Rows from block 2, named by matrix and row number. Rows with one number belong to one neuron. Each number is 500 + 40 x the weight over its row's rms, rounded and kept within 0 to 999. All counts start at 0. Numbers have three digits each. After the name is the row's rms in percent of the matrix's.
# fc1: MLP up (model.blocks.2.mlp.fc1.weight, 1024x256), inputs 0-85
# fc2: MLP down (model.blocks.2.mlp.fc2.weight, 256x1024, transposed), outputs 0-85
fc1.532 113:500516551487504437500483550460515584492486523524519485524484598502506514517542526563507547507578486446536510475566442607546489502476464470517528512474505500468473481540490505541490449488526467521463475557489573513454532484475467479529513469507521566450546477
fc1.533 100:464539500509523491506453535496538527541437523492422553482571490506471542528515492524481548551511568549451511494464416495497513522519534455532500460487475483455489498483457491537529537530508473548580543473476483507529530484570478479544484587538450516490490482
fc1.534 100:490510489469485509543561553479500495525472395460546514538480556508466526378474449503457522549483480473478490484593540474507509508531459487499498537524543496558493452518483531489450472415508544513507522474515504518535502546475467462541484493514498439390540518
fc1.535 083:523522457475489471497518566511503526452457474506483500503473521415494616477559444535528477516516442517466515424500493446503479473466508527514452508480484515523511501508528521472478451514499567500448471545513471513498497537496410514542493463494461454546495517
fc1.536 119:493501530485535488562588500599497511440490516516484499445438530471461496480521568503523557484567533482521483489471559576481476469484476460512470574572485518479471492494487429436510515532431523509516489520394545559530552490609473444514501435481488479592491514
fc1.537 095:465544469473476470578489545487521530509424493458491555475473516481514508489463468456544485495442440537473537370530511508452512506462522457516612501512515537484535525477532454643496542495595499521459489428432535557477586461529456452473507439494544496534460483
fc1.538 102:492508599483519553502573451521540573441572532515471549478534491467468554477507459551506522455541467533508523539499460461490506507482534506509506441437485522511499497532514535465566507550469448521456523516484534475523505495501439490472526508520467487513457479
fc1.539 097:536591530522396522543501533408483552455477496519451538575423486474460495555498493544505507477449474510510512548463579499550524519522477515525477559488477530461504475508429530512540542564555531545566483506504584451502431423489428473533544459471497526476467503
fc1.540 107:513539455404536478488513485443483540445494460522463483510478490479555487485551530578531479537573538524476450525447541653504520505450451517538475487515507462469458486482502491537562486448486498517465506530431500424474567542505498484477482450533496489476509477
fc1.541 108:496503495552495451518503545543459357460362530491436529542465565507524516518604498441480513513522519497517445482518482503504522532459484468424509536525504468536415481579485498517524499554525498483442497528486492434514508489440491411508523536518492495560441504
fc1.542 082:431485415517502565526478565465471447470559463437497534500437521490459487543533531511514504434412435541460471512531466461504504487483518484518524526447538481526462505559496489586464459490543453567470504538481480492523533495580528508513488519441471474510512484
fc1.543 124:530514501501486482456474501501465452411605486503395515496583473496481489506480558495538495490463543555498500484533550391486472500517498499495530502512469479501482531492419521473451545429536518507540460496518458468524437500505494489486498488459524429499426556
fc1.544 102:483516493471484500493493554511472496461447479503489619516490509503469542416483528480451494502522473547550517552457577572426620659441607535509509474528416512393478500472490549485507479410513520501489514472481507498426527509519482524486423485581546464497529471
fc1.545 096:545483543489477503478476486520474467467554544503500487472472550470494431467485477524490477367491412488474521457575488508558500455530550450563479514519570570455477515495419510464479451456520513526502518544527581583501502468513473480561494519467473541483475420
fc1.546 112:557500546534480646544503508476558505489510458482479522514491530507559460499559456531513478463452546500531502528526450510486488442451521548531494496449439505473470538445514490526457419480526535585510510529530474438476479513524499382437446515500521547491476453
fc1.547 099:541507491456497434505505548447430522475442431525527514486510556512529585442513464583561573458505501519539485488501524434501559497511457451524500499534595534526448470480484490502475517504459535540504517521494532494517426473499492499457492426464493507515503511
fc1.548 098:512499529520501475493522480508506443498516505475463574473433513495484523524454477540457462544480588558465487473487501511500473459510535536543580482515396548483496504490486505504544595509459453529521515440502514574485487507468438496527444456517582432493508579
fc1.549 112:535479523518530481462506586411520487523475458551490552566461533468434520486535527467494520433579525496452527508478565472456510472541461478569520431531530467423493517496480528499491510434540502526511520456558523595569524462559464509436530562463556509440554435
fc1.550 087:463520474486533495572526514466426523467481450489542553524523528463443547548520474498518513505504470472500516501526556463527474478481568453518538534480447479495505546536507490498464551462503529502475532493489484474495477511480478546564470546502500483550537527
fc1.551 079:466538530511532541539572538417518515481563457502510449496544456500468454523526491515512520474508508455516542522634517510524459514503454418461432494472571524512508466482535487492526542533514513395438550384472533476464516466507528545509478521493575453522511491
fc1.552 115:571496512444468501417474535460518499506533535510457502510494487517505491572491504505504448538530602530427475450540534516543495539508511455536519557554476535474503510539455504457515478460583467534548504506538439423485511535494602528520468482494548499522471485
fc1.553 106:535468531524468491504470502446481460500489503475480607486487461498505534399476516496459562563544515478503482514559497540528468547478539509468504459414342489379454553515501538435524485535502549490545520499564542468442481475495493592551578460564542454533520530
fc1.554 090:401483556472475429564486537545509550436497507472492563510506437489499505456524539567499474518426520545523463478454478571520442489547488496528442536471475594492493468538462489532495475517466432553561506469470505446524472464459485553526595411453601502532488429
fc1.555 089:441431517558531476507452522521509487542512492465520512469470465534555479480544567485500561508535504465438462443505495461488436485491501527538553472489508574529515465522537549552417455521538522480500477481464521487501473471573467563495511490487518507456449510
fc1.556 094:509455435456509490490514415545477496556532513574537538489488474493556528475466453536545448544544488548519519553513470551508532494465613480530494448463470552614429457489474585522520441495494518588507580527472508520473606483427457525480472471512641498505468436
fc1.557 101:483513502469510476536475505518407455401462476531460511498536512504503538458543500445458543506535487487485469433524559461543484489527486471507522550483491460489501570414532550536429489489472510506497499450532500448495509473560569439490478553497495454519456513
fc1.558 116:503460502492528569426450498476491562542515577531504546498486453571489498461511444493545479487497523497513619508474504560511461516477530486538540490484497527501526479445485540485462497526551543484495516507476495476472543463488482410497464524419466482477494467
fc1.559 138:564532470495544473559468527459480534445505512451567478478515584498509529569459474563539477530518507557491452561456458524511460514535499472496521491564461465451570517469503462421478506472528532500499442503497517582493508505524450477501527592509509395495489507
fc1.560 123:446543445579514494570502467486499554530538488482563504488492559541510509523507546487527542404492494447548512566476503416502484516513419514481485468499454505413513536516479542491427502533483536513465483474549529521526528486562543488509427514487512540520521480
fc1.561 098:444457475486489521489574504566460473520532505530464567524517496516472497549526463464576503463499507487457485528483601507504462573505485511486548432539450533558488441491517462469436473521525499471450385441475489434545445549505508487519489537555499572524536585
fc1.562 111:510489512547572544485536484503530481466441438531542498507570543501544497529569519479561576463472471483547482560538458521499509470501523527505560523533495557449466477530496552548552541550496541461484562464420569420494435433515541489477498486498514565472491450
fc1.563 093:550567471518483512488559542471441473425465591535510549455424523559501478495509484452487546548517562536415460451502509536494498459532476496505525463545460466564434504533432542505503475488544512501503488504501490508502518510502464524490524446540485488567489544
fc1.564 112:485520529445481409511499520481558498501428569549597545525526501513482567550523574535464527516541540480489470523509440506459476497455439491451517524542553567449493502491430540559544528421517504467409471538439530500531540453478495492548509511512418480538461501
fc1.565 086:427530529521475571430586511496555475479437469546489449528495510500521502561533495523488531532471542493499489524491447504482456488567554539543509516500517483480511515469546506586512463513536500473549495471506506565527541448526561457442513498556473464462515562
fc1.566 096:539476512559492520584447534508504458484564496465555542479428480515524499419486524587528590505501377480472487520557539448510516480478479463509422491516461477460435507543535531477459456531488494521424533501504500496458554497550505533532539545460460519500496493
fc1.567 092:585491497454542470532492520527426509507438439464511444484511522459461519482514485511489470511441502496481486436491525463477538545458491539524458497514499460572515511527448510468484527564558492419508536521516449418541477481591421447466479517476567548497486497
fc1.568 097:492528485529505584469528530420459503420415526534511618569482532502467526507494481508545609475502500504503561512472429502583443519517503501549531509501511563504492534448535511560500487438425525462552456574474529564528564507459495488514477568448410525536456513
fc1.569 102:459457503490470531540503521471489508504611509525481492488446461540541478592476501577417496500466387513524489506408501531534538530527619435486490491503530529497448569461534515463474420493582483488507506478529482499447535507516519459427467507496522507521549558
fc1.570 124:464521477541431521505578541579532412574573502505485494462439518538467483475498518533501508462561484483479546530388488482494553523424429575486509528536436467515447525499497587490526518494560509495452460476521479503482486461529460532496498494475477525474530506
fc1.571 102:509534463539520552478516474511467434457453450564425454539488471456413454486460493523453555466454447480475480592474477555441602501471489490560538545483489526440423511544517538493474487467515528474500494436528456509506445452463454437498495530506528472505553470
fc1.572 103:527512522488479461532494514459462492490567449529467563493459443470506519465554522541545490480527428496503520469521470523508488495477521514563444531548494488523462508503473537490552526483502487418437514505485440503485438507496530468479525496511534532566545533
fc1.573 085:506447541552526535479490590467558541520457515542569490503491497447511520530481462597464554538516469598539461496485512582527490526546589467501503502525474495545563481528451535499508374472527558549520545553483437498526504583481498480599541467516528508515504600
fc1.574 090:461519520465565472523534478500455515498526544491506467476472566539518560513470478589515484495603496536453534499528464515519492474498527568501539509475420555546496489475536514503506558505476416497469606587550474543420518556477374497542424553517508450523515469
fc1.575 095:475487531519504469530534545488485483521427437494567534513497449502476470447511502491509463445541498522457487516513490454441494515537512532485457489556494505529507463496529506519422473527525391494528528444503530466525559510506551451522458498462502503511492456
fc1.576 116:517535540468545472512454512496453530473473510561445481515569501509571494494571517582484493497520464501482533530425504616539498516491573435523553559454584517500482529444499466479503496490591422461565487548503454460517517540435486539503496414488493471408483476
fc1.577 117:450530533513521522548469552519563447486396554553488483455518503502471493482423465514499481527523441535542519580520502432498497465545478583490456500413443555498511492491437527498578530506539497564493532540503547442476446462408495449525506467486500455532520532
fc1.578 099:510505477446469435507537549455491535540488520510493519506493496492497523513547450490523430461536474496491415575522458500573540469488514443465527499520505489471500417517452518512508450456409495442581521487487549476471466516485526502488497534570557498468538569
fc1.579 084:596407508458477538472486472497513492537365470482502564487411479563457475507539479445516450553563679546529479546439552542528483559562508504533486519494562558451514480494511500490505564469532473519472420461496495506503528448546464489441515463493535506462495521
fc1.580 101:402485543426504552490489542474537560483559512481431538505473451475503493448474496515561553465499494491473508494522386544497512527450580487534509491438542590529517500508479497463537507542459442580529433559462559465497440512508442562504571523453433534484460519
fc1.581 110:502542524462509481516536445459426541567611478480504500464439529440554497531484464442489551482434459500506469468522514543509445529534496547567485591493443465601443496485547564497426535460469441487506454442536425444421460531490447537505520527445532480495505507
fc1.582 095:476507509470550495492506424515502496501523447546576438455469545485505575470479514543515536477534469473543490481503484498516542502458482543557477501485506513515452591455383514500477481520496531530516513485580527498520493501507481494465454485491576494510479487
fc1.583 106:499538494468485498492506495460517491435516509486450539462443483488474467460507501573507471508440466542535549432466540353503534484501462552480477546457478500458492545536491536512501504469496489557498481443420556466458425480433473516497472519545473483532458564
fc1.584 108:450454450498490518564539562476462462524553492439489457494493456497495527427475469481451510418449492515519482502391540471512485519466459516486475485478528507542428507471531537530461558409484520475487522461503536459536558501525529496563487481503483471499429486
fc1.585 088:520535531485473563486461497489493507495435482482462505489503466531424527505542538483483504460495565457471491550529514496535475465477486517517407513532519454520461529585546573352469470474507483509483506511512494503497458511531527469451444511509471509450492491
fc1.586 103:533604510486533515527486507527517586522486507471497451534445509555333451483501530433513441527503559495468440538467571509433452569473511482529515443562490488503452493484496491482505477520459470504537504499571567511562531475511465481532540462499474393496388514
fc1.587 079:447495470506461592510548552509604430440492541506454511553519480498504490494622496516466533486525514475595555489464462532477450509536477461483503532482470494496483528553534471529483530460411476560516454537482498526489428515535499530500513563527404403456568474
fc1.588 117:482555545545470585532541499533501363565562558502484451461494483528544438477486536447519505447478487508525515539473485521532535527495509554510460515493511483493493459550478497478510506534582484514460513519482600520516440495531503504485510410498562502495457550
fc1.589 084:526517509528477484481450557480503513516487484477492535542400444657454425487540509534529522467529450540402466523464472492526464459611476415463533573497544461546485490461548538495558537524507502534515507533481506499508499513497509432558466579438467533501532477
fc1.590 091:543561497532533443459464472423417457467443506525423501509564431498433476467563531509441489419421469515515534531481459508551516424507506549440410537558469520435550474491534534505459435465445574560485511462503484510544517486478526462498574473452490533498448531
fc1.591 112:456508483468525492512547524448450512551505500484553559474447499481489477528454527492430454489484547528536506535520579525463510571506555553486511526512498441520496504477559548455529556496473491519515471584454416392482504381536541518450565493521542453455514514
fc1.592 099:493477536536501552465601446489481470523578459534513528456509496498461527534565569492445442515543570502501493487518508491585425555465509507468497464444404504467445484510439485499443502514540444388489496562511454527498469448454521508534440517560590485453489559
fc1.593 093:492446510543469489540479527496451455506519519510502568517458489467523458486514501474471516494438549467481507495491589450528521432493460501517537517552446463498455547527486525520457511552439498486448614540557527475464448401507399475514506451449558589544449548
fc1.594 105:540504509480544562522491466431483576493479497500528463507496570531521526498553434441500527490517511555575437601489541457498481481532477503515521521403495482447483429545473549487511551459498509475589525482507515491476590533531511497525507463535395439452500566
fc1.595 092:474542484555496549529468568558556527455556463500545512505582514538455561546577527514472454558484534537513460498531508566512531499554546439518521519435453447493538505550511523557558412527526559515468481564464424456498526512527490517500507463506463565509495474
fc1.596 089:513526497575553403452550537499521503499452472451536551505479553513496449539525504460436560483571553536497470511438526441571463527440486489498421488514463483540459487472523519489510503461477532543492526501489505508443499458551537491510551521438462466429497466
fc1.597 102:481467548490521529502515563527519495474500498473541478503453498471525515537515510529491519549475299441466526531468479514532494522558474518511491490489506516570469533469539506490519433509527554474549559518511511566549535563480516494534469501456500498478527508
fc1.598 093:531460520582512390490525580549464508514460482416477477579523520464445466476500475506476474478460493449472588575481548515464537525508544508558457505538498474418498517538478514555494487516524507454430523535452481485448454482476473478477488510587481463532441460
fc1.599 090:481559479569528509510547510508539452492505537502524419570469543508534476495485521555482486471550471545506536500508582517491550490540451454489574483487489519500480490525543486553519537522435502484522537537481476472489552505509480493568489576517484483563536461
fc1.600 094:446536547559465479607496534508481458477642557540527503535536478493491520555521469552504486512429534461438502507502516574561518457445468539452561540507542597462504508532459463547521470483515497446460481504526554469473452467495415477527492470454539563484500411
fc1.601 104:514536451522472417497479510518467516481473522537519480442445493546483555558541447448448509424570511528482546512449492467538526501516447494532537506508563502451462453487516531460481570560482485463458465562494518473509508514480448596489472459417559505537502462
fc1.602 105:588438493471511460534460483523474556455463577494426500494520467505464537442456532511502447491511520488400528527521534586488469537480491474500508447479526484526475582535520505531506494494542480489488469488405444490461497537494541538504531551510470458524586577
fc1.603 093:596550493519618540506550501479494530451522608533538498446456476485428446453509529580471536402471425425524549516505430507543487458463424514520533521481464553454462461436536522513459514454492536476471500511516495466557466433556484526497502457485501482474472580
fc1.604 119:489495533436505456475394540435490444591527445489509526478483522487504474475494484512488542499456484478465558479505540554531477494488548495526489516551507496462475539482481531499421526473501499380465511561501426455447537431488454494546523541470496537465499524
fc1.605 102:542492539532506511462537535452550478493428556513526522508438556504569490455611481473482472444528517409510541436581462533535534542463564510533514425483479501553428464492479548427496436477537554511460477494529476463466544523457475573490495575489546541522451508
fc1.606 091:455471494450535521511488480530551468534426476490499519486507543449464583464449451490469548528525410500515503445457402581521514458483511456533497508530490502568461498529477468448504411491535516522434457443506471491537490439527458513476481458474516536447424510
fc1.607 117:506534520469429478499510473541457535472493531537449490458556390505510508523554523572475490470480511489478450437481589529547492487488483461499576527463511480533548471601478511507426517489518533465542445459573513500544460523578445441463542496544523511490577475
fc2.532 098:474484506545502486509456509511480474448517549518427491488494379460503487517485529502443452537444494582415491467466490483519457506531555431398475473519498475502525474531515477508510524544520484478515491372485494564565447497515460538518450543526451423581486493
fc2.533 094:450590535493440596491535492511429433489533506441472497517478476545514535522528423477559482493561480589485474479539539570497491503516464480492556470475539456577488571450478508482509558464474450457454422551512447500484526500486463529487484490429476511544475536
fc2.534 098:531475558504534512455443458519509498406529538532524465441527456504561546611553457529552496494512497516582529518528560454470541480412504484569526462521531492480470524492470446531528532562497526458492480515512517502522472422532471530470511506509548610571535462
fc2.535 105:534535592476454485495437468506515535529569457472498471489587523562479379506472407556506460453532528533539473520540474433522457555508477511543501494563493466525539443494537512520488473469539545476493510451538534500529525499526524601483521477483518538475495484
fc2.536 099:463589477462549505464458556446478505504528481545516563421539524567542475528503566522508467479477473539540465525489560570531543472519497536506498547463517464527515501545531500600518462498526493486483479523463437538434455555388515509471483620508545495509535547
fc2.537 085:478520515536507548506498490483494504468527513472495469536525491522510532520523470515483523491533596565513513511483507545528556568542446485496514509446548485529447470559504564483486523513471531438488602515511566471492513538511546483494522521565505476445539465
fc2.538 098:456502454570558490565535509532507533480488536523444504498502491470541497540426484530536488494511533500564404522482448579464503455472443526464489473590470469442508489542456504553444514534520493525463513481595481457587459559501530424516460358536545563519530497
fc2.539 093:512452425455543506468552521549550562598490488468550492459618568508503499524475498457464463499508576536457466432525552523478452459479478560504500488557513464508492567503482485502544456498441510460448503562576495480492487517499581453506505468516509483515494521
fc2.540 079:578474491504568513468471585510521497565531511516483538458542495600493526535429567562479475514520456458447484521505553429544523484599500473466507473477491552469529500536536508503468420564559465447508505412517539507537490442513516471521465494451498440481594487
fc2.541 103:477498478507443586481475474465514619475590441458536499500437476467510464468384470518463479523548479493524536559546529562492480509586528558576510429514495508454579477435498485487508473436485516475597563487468468543492518516529496535487528508555503502467529531
fc2.542 086:458490564480525488503511480516452606542450558545531520463581480480536536552398547498478546512535616488520505467454587539497444518514567554529498464570471551437530468472526542441507499438515480420481490529475479502517500477501517540456527529515523512509491464
fc2.543 115:503482522487513530511526507517491452534463515414481544454448478556446491514499558501509503550502488504489475435440489540516553427509564519545488441552526495483535545477478462474500422543504547493562502475469514575526498425402479503487516530548456592504488412
fc2.544 088:483524440526549499444470534476473572482493501527518500471520512489527524491514526560496558462544534447503485482508563536559393524562454475493498491482479494494498548538428422527524484576566536532499484454471456469553439467498523467464520509400507513576446503
fc2.545 092:471515508518514454494483554520549544504473508515534462499556464481499524491578492484428455541469428520530449528487483462542547476503481484529499476563489471501577540509499510555588543511499483508478498506470400464392519472499542496540480603507447493466572507
fc2.546 098:484482400532497568546551432452499553517440492427555523473508455496463511473574483475589458487513559507422558490424477518443426450540498513471562540523508503476562373499500512519510506507494446476519551486494567497422491541559502460509471514487495498514536431
fc2.547 104:535505462558449546568508511530528487462518552480521540560522541559447419524430488501432459500444465494462560505519507478490461534506494516486521547480456504475501506454535512504388548512502551461508467463469478515570515482549506525530511579472499483546522579
fc2.548 101:474530517543494485485420521515454483470509496493499441556549485565515489407493541459500480464521479507530509466405491538459478472518486446451536533530562485510531518434384589490443487441508541541505428433452459511492470510487498514471501534456481470497465520
fc2.549 102:538466520496471469582485478508479487507530530467490481531439534568536425519530519534525473547373470493499461438476528463505514465504553555441468478491457553515415484483489469500494423551537502469453528543595448434479509578412501510498471428490508534498487473
fc2.550 074:542521554417465520500491519438416498508488542516430474531515548495485507510504484494493525517465671544432508523495597538506504525523469526519518457517562500469519506504475515471540545513493500454495460469487515487512462522502493454492521456429525503443459465
fc2.551 118:459489434494443509466446466546521491436447512453518467481458588452550534472437442501436468500525526549474465475489482515487489521549565529524503556537472469530508522536488539505520527452507477547569469614434453491541472527512488482520499466506429500526478508
fc2.552 095:496498459556623483465537479530466465525530476528477518465445508475484465474542513550526491464471488566525582500522511533449484493520492498501500451500472442512509565550475497460481469556508490527454517563470523458524557575554468465568549439515435444555526482
fc2.553 095:516531494481519462460564538513498578539491486481479424429433532506509438537489497446528491450437537498496531488544475520505582418550486502508517471566469453507481427496496465557492526538468533508495473419464440472526546482483528474477463483440462508503448513
fc2.554 095:500479453513468479440591437449425434593469521543562463475505477428489526498431538454538525497611508471486560476491535524510487497438493468532475521507508484502527531448495493420476455516539463494450477544495495536505560524556527416480455552476464476505503442
fc2.555 108:530518484447523511533553496470600518471476524544492493512591492561419465530479577507439479473549490527494565566440499473544512543519472514474524529487465462477525547542569471495447565469465506457462569530513513516514545595470582475479455555537510464470569507
fc2.556 095:515522570540472470508523554472607497482466516467469423554520528456525489516479420503502492497534516465496543452429530523480443504518409507458502464509471512469556511514465473470501479538506482445489445481487449506498478504539599492522569588497465494476542509
fc2.557 124:472473503516451402457539547463561509528524550485492464541509495494495460521471502513514455521512562521471495474475529416494471513448504502477522448512501523489461452561503490449454506509476545430510525592522477534523463546446451563527472449446468535496498488
fc2.558 100:523460405513496485496545478479516410527458452471549480463496556517465509478455496490497470540557507506496491436486529500464559532537492517465584501525530498465474534531538510527528481432424517515548472524442445531497501484564495620477501456494575562550551398
fc2.559 107:517528511463421478501532516526509483582430516553420481495447495499504394465524491528513468511474515393556522482493509493430488538480551521454539457476553584488394527533518443547487512505577564525417476459542451469514527500428515481516568502466489541492524580
fc2.560 122:464467484505513526480486495522532519466426516475498498526542501521457471436474550411449440474570469422497463420500517457478507516514535449507478492524558453546504497489445418488505482498484445549546469505535437510517503515463559504459483406504462514445491417
fc2.561 092:419516504485532501493477522466518554455513508475522467507477453523457499441499461554459502496515553566558519508456567542565530469590435499574479518499505475488568477530468570511438462509488501486571563582486524523413517432511515522511510502466509404468473523
fc2.562 120:493522449453465440505543484498510505536493534483552510444441505476490509501422445500461505452447559477525510476514511467458489541507555496483565479466562409499470519447491446411529522472500474498496384542475427536511553543512569514506491546443501451585540467
fc2.563 096:510439493499533458519504543486534509525518411492538496474545463461463515491498454518512455465541471445575460508478512502494530534412510460473521521571464569486565482455459542476528489517511559534503536541536535535489521461511534510466476534507520526436555572
fc2.564 090:503454470546569525486472477464504465527602523480439443471432519528428429518552541489522500516446503539554492517546456522556472541450549578524502489471438516499469485513505502501511495550419477516578521381434508466516520491419477488416490390579535435455497510
fc2.565 087:507500474501482511579481578468485494488484575414487517517452495530549534504497458584495566476494554491481480514535526477479593575505434437451501569469480498516548445500525469464535513484457515548470591538509524516545507572497480599489463531541580531531466523
fc2.566 094:514536513505515490481549473458468577498479478503510498505531478521545580536472493421416464515503601504514454497460518446544467568533515532499461595485470472500529462547557490464460572430473521501539472456507528489565444513514490523443445490553578487487504457
fc2.567 088:562531476512501494439498516508548480468509580529469537503475448564565489443496449509493549480523443442581496563461495464543486513516472472462518530488480475481437503498504470468484471479473507501513461453482503533470459563490540583515434493512479447510543510
fc2.568 108:525466519464475424520478489551557461527581510462468488601519510485500442479519512509466400537448509485475465504470458562432571524458469516467547501536476424546586492480554498431488518511573506549474528408502443548483533515527513513454535456494560498530511479
fc2.569 109:515553576486456473435464500501534528485474528481549500496543503433508476543494457477551569573507504476450460503553514477448438512472472467492506521509475480530478478529504489526509477548370507542471525534483454535427504539473549501440485487561449455471503523
fc2.570 102:499463537444484495476426482416486560478513560444470490515447550371484456505531515464538516536479546455467497461551417454538550508519514524545506547471535511418504516544477425474478488485514498485556513549525512450479521527518472479482507480466540458474464465
fc2.571 109:460457538514496425489470572516488467534529469497530576524466568526508542526546531468529493565513558481533510477505453507585479555488494532450550526457477417531554528450461448507449493514474511505478499542459520500500537536559516524517462415524511555473467479
fc2.572 094:528501463447464529451527488540470482485465527501507444478594605476519420513492468511489534510408544496516534525513526523507505431499509535447456435501472520515560509501501489490556525494477510522548463493582493477501543526489505533524546541495455494499491494
fc2.573 102:504496478430510524464563521522494509514525491564489420493460518488549434514557457504531535463508561410491504540445540492482470521518436512503490420527519444457506535505444539543510475473456470499493537478438497506474493509506532466480551519539523514469506519
fc2.574 087:474523475524569448464495553527509499433457490526535544452560489450487489483464467434492476519450495436531490491529552545461556477509496495478503517530586461488440562476523452496538420539517431482586436461464481491485473467469589549430536567531501508555526468
fc2.575 117:555525458473494591494462459470550492498586541529480478476510559541583509597520507490452545522476476452588507495483481443512542469500533524508528517471481486486505515510502419467463516530511517487461450550519522515409484433484436551469478586530508478469490513
fc2.576 138:524538527540474460522515466537475505538461508471526448509441559507476540495445515473461445481650515459500534526502446575507472521533446548453548460562478568456514514491475526526516523583478463542503521426494543493536547480503520485513530560454511485516501475
fc2.577 102:473476415487523523449566494493461523499562522489443506499473512545533534544464449515533484560485551484532433490514491584493547504495455444490468497603510445518533554523413459488495501548487483482503475503526400540541526545555488512506462423491540537441523524
fc2.578 096:516438491512541570514547456549468549446497470479450556527478534541499468553511483530484493534435516509519545511443419458377477560438486534450538488547515507482491529558484469437532510500516487462493488491562512555486449492549523459490474569499477568526470492
fc2.579 112:519604496485460440454502540470514551466584567590497422503564508454480529514475466505485587444486469405496522482597547474485488522488469480468473525495454495498465463506486527487501517513425490525451571550507473473573519510490545495509430519556492461546486606
fc2.580 093:470528478550464469508544434555487523556427470461542460502524518481518473494505509507490400549505487460599494558518526379462483458552414561464518544547495467442482452455474505562457519520438467489475563496516463500512513473613532501474478430586533517488532443
fc2.581 104:469515506514465559510481459514507453469468563478535481443451503526522490557586459505525439478491529448515543509470486558497474538476523452399513468487548467518468517522452514395438527493503513476497492505481506511536549554475475434445486550540455449461509504
fc2.582 116:490500518482413524536460563527468456493513554443436548448524514517549428549530493495463465444505488502495511480476519499522424528522529465431478523537477500456554451554427541482505467448455555520501442495492465504480481466509526469533535517462424509467505487
fc2.583 110:463469530502439477521521491475475496537472449454535438551527544474524519547439488432474482551533501495513455509490502535474507480514476470513491464533474516520538473439493492508564506531470504457532530515446482503591503531572546500468535488445478579472529548
fc2.584 095:602496535500492535463423460518517537444517511480564437404492477510559505504492503466545470511520422401503482542491502499536516475440459557465497457464442448512465448510490438483581539518526479488558463501475577549504426460533523490471548510575520524467507463
fc2.585 141:511509492472501481492510530478498473503551524480500449480479585477518512427443498502494512585525502531546512444473463511495540528502486462502374423451461545473551513443524485644481500514468447458518532517503498472484533497482458525547527506510520450539505501
fc2.586 105:546462529534480516477537572490545387443519467508577564567501516435638609477516481568523516507529475532550582476492549508576540450477504518516537495490509458495552506488474491516493545494547444453497448497531493541439519526506547515489442526543517612511614517
fc2.587 096:460502476527559458515499473478366581538557489509453494541515462476466512514406499443542517512475492543470460497504499507520488513473453509524506528523513491451538413555514551427466436495636458480443540553496491493507540563503488526515473442522513550530435469
fc2.588 102:479427470543535485474550479509484548531508517444549492532473503555449540472491459510491428518527526593479506513592516517507546471532472479500558563480544566485440478530517580548507478462483462460524529511445474510521520507517435524509474457451548460479453545
fc2.589 102:518467497461489537539608482487465458433529514555492469491549522361523528492459492453479495514473496470603521468510466520466543535477496549566506451488499500501482517522579437520531437476466471485465531485548511511539497482519476519450489476568517483469504481
fc2.590 097:487449494417476516548474520562528518508531506452576494491406504583503483504501532505579447499530515407554460528494494534409425548423524454554516421497517459555517504463579543514513469512612527540530503535484517489484497496481505518510496530529454536598483511
fc2.591 082:574444497554580474541478484484502459523521492501554466535537528392558513490469484478504512436532494566534470544562550493500594527513510497529506513488468489569468506551442457459541525390514514538465524448456609453485583536500447470530484471495428451507546522
fc2.592 096:492492493507515414618425535517439470462504569460494477526496423511498505512488540512564498535479463543431517467482467519459594455524525468494527497502472554543584480509407503493489454490538504565507495455453483476508564551496453452532580464397427513496437497
fc2.593 088:555524482485544470476463535522567584521524487511496430484544456502512552550470556441562459434560470527531499548493554495547471583547539512476492479486505532502571498528436513472511560528546520451471456497493555524502515582440587462460479556531503406478545484
fc2.594 109:556515486442456439500494517482526494506531495499552512491504429490483568553450521521405542501577503520556491466459560445512544474498469557464537497503490483537498532477452517509559513476413574481464506438482506526516500531477477530465480464503568498394566540
fc2.595 083:458509552477501426533518504478489459521452482541461533528501563515572547533404527513567493577534473515482534456481533475484501523498539565513542505552489494477541448449495504544477494538506566506463476491514446488522494449470568561496537542477505471501469469
fc2.596 096:491548546495467446470505502431459443475502535483541595493468447529412495466471470477474494405538554580422493574517501513442474547497488461472553492508444520483518452508500445423504508458477505537511571484460510496502534487556467511501474489485523562505572466
fc2.597 123:525496539524419476517486517466496556405516509477551501496566471418535438506516475473542470516427550502498474482496511498443493510542502426450478408546536518512467535497495503496509498490451502518458538487499507549466486530498566475477438494571483452470522522
fc2.598 106:576517533448517538474492528514510489566501535556489568529506505515527492507558454476488523415528468525530461499473484464474468455524490481468450515486457556583473600456465553479511483525471508502466498398430466508526529481445564471495496481420494506386519465
fc2.599 111:412496513460412496489458485501516456517472520548451596555534435493464541497536492516508517448464509444453468507507541546471470486456476523519639517534554521535469479519531527378503471513515551540552510479521492558570444474438534484455482446480487519424452472
fc2.600 091:539471457482562431387509525519486524553453478517525501495454511496541492471460474471476565522572494510485504454464524513496481538498500478552505464468494427542486561489483561467590522538490461525494474532462473511474540461418529515475512447518462472540564476
fc2.601 110:497510496548511569505503456474477475528533435479451543469614499467481421483527482483502516500485538561541509451461475469488418483527490544407491504528467484527497499580499571444485410486497500540519471494490517512546464518507517416511492552609413497522494509
fc2.602 095:554510557543532540479586562469502465498531463499571523491520509541492531507569498461489527463481526487600504487462578540497545450528485525456516467545482495487474471461532528454514494526481529499534558489460519535532510447537442447528491531500558526491476581
fc2.603 095:582486501488422436490478499485499510502479460518461469507516507508457461586519519470496509486472460474504530479528419474458516529559548449486530530534502504446481553567541440475467471513494537534495450513510484532453487478379531569480543497559501459505499618
fc2.604 105:531480438583545487487502413520503398482513521555453500454559467542519481497504444513484531561511546477489481521527525497441519540557447555465496553471527490517545494550477491492555513505513421473467443535451529570505471545537536522489495436479451467515550471
fc2.605 087:494520465538495520515495497511460517542558485538463464466519507510431450571472478567537427459492588492502499539495458550392463453534523517466453566491494510476581512530440450537502476546513551475535552533568573516527504534495471481496471490534498503487540497
fc2.606 099:476521461577397437512529530505405506457546583561503547410466445547628442501527458534547493517471557513450439494556417545511380460481483510478470463490452525498558478461517543527493536423471502512567495472493517495539566524440526458547473517490381492463507465
fc2.607 114:556445488430517419473478471467492496576548489486513479477504533570513480596527503455497518491544471480471529529508497530475544494537410506515520499508410446529447513486565569564551492539457515510465490446486484496479516487491387472474459477520557458527569510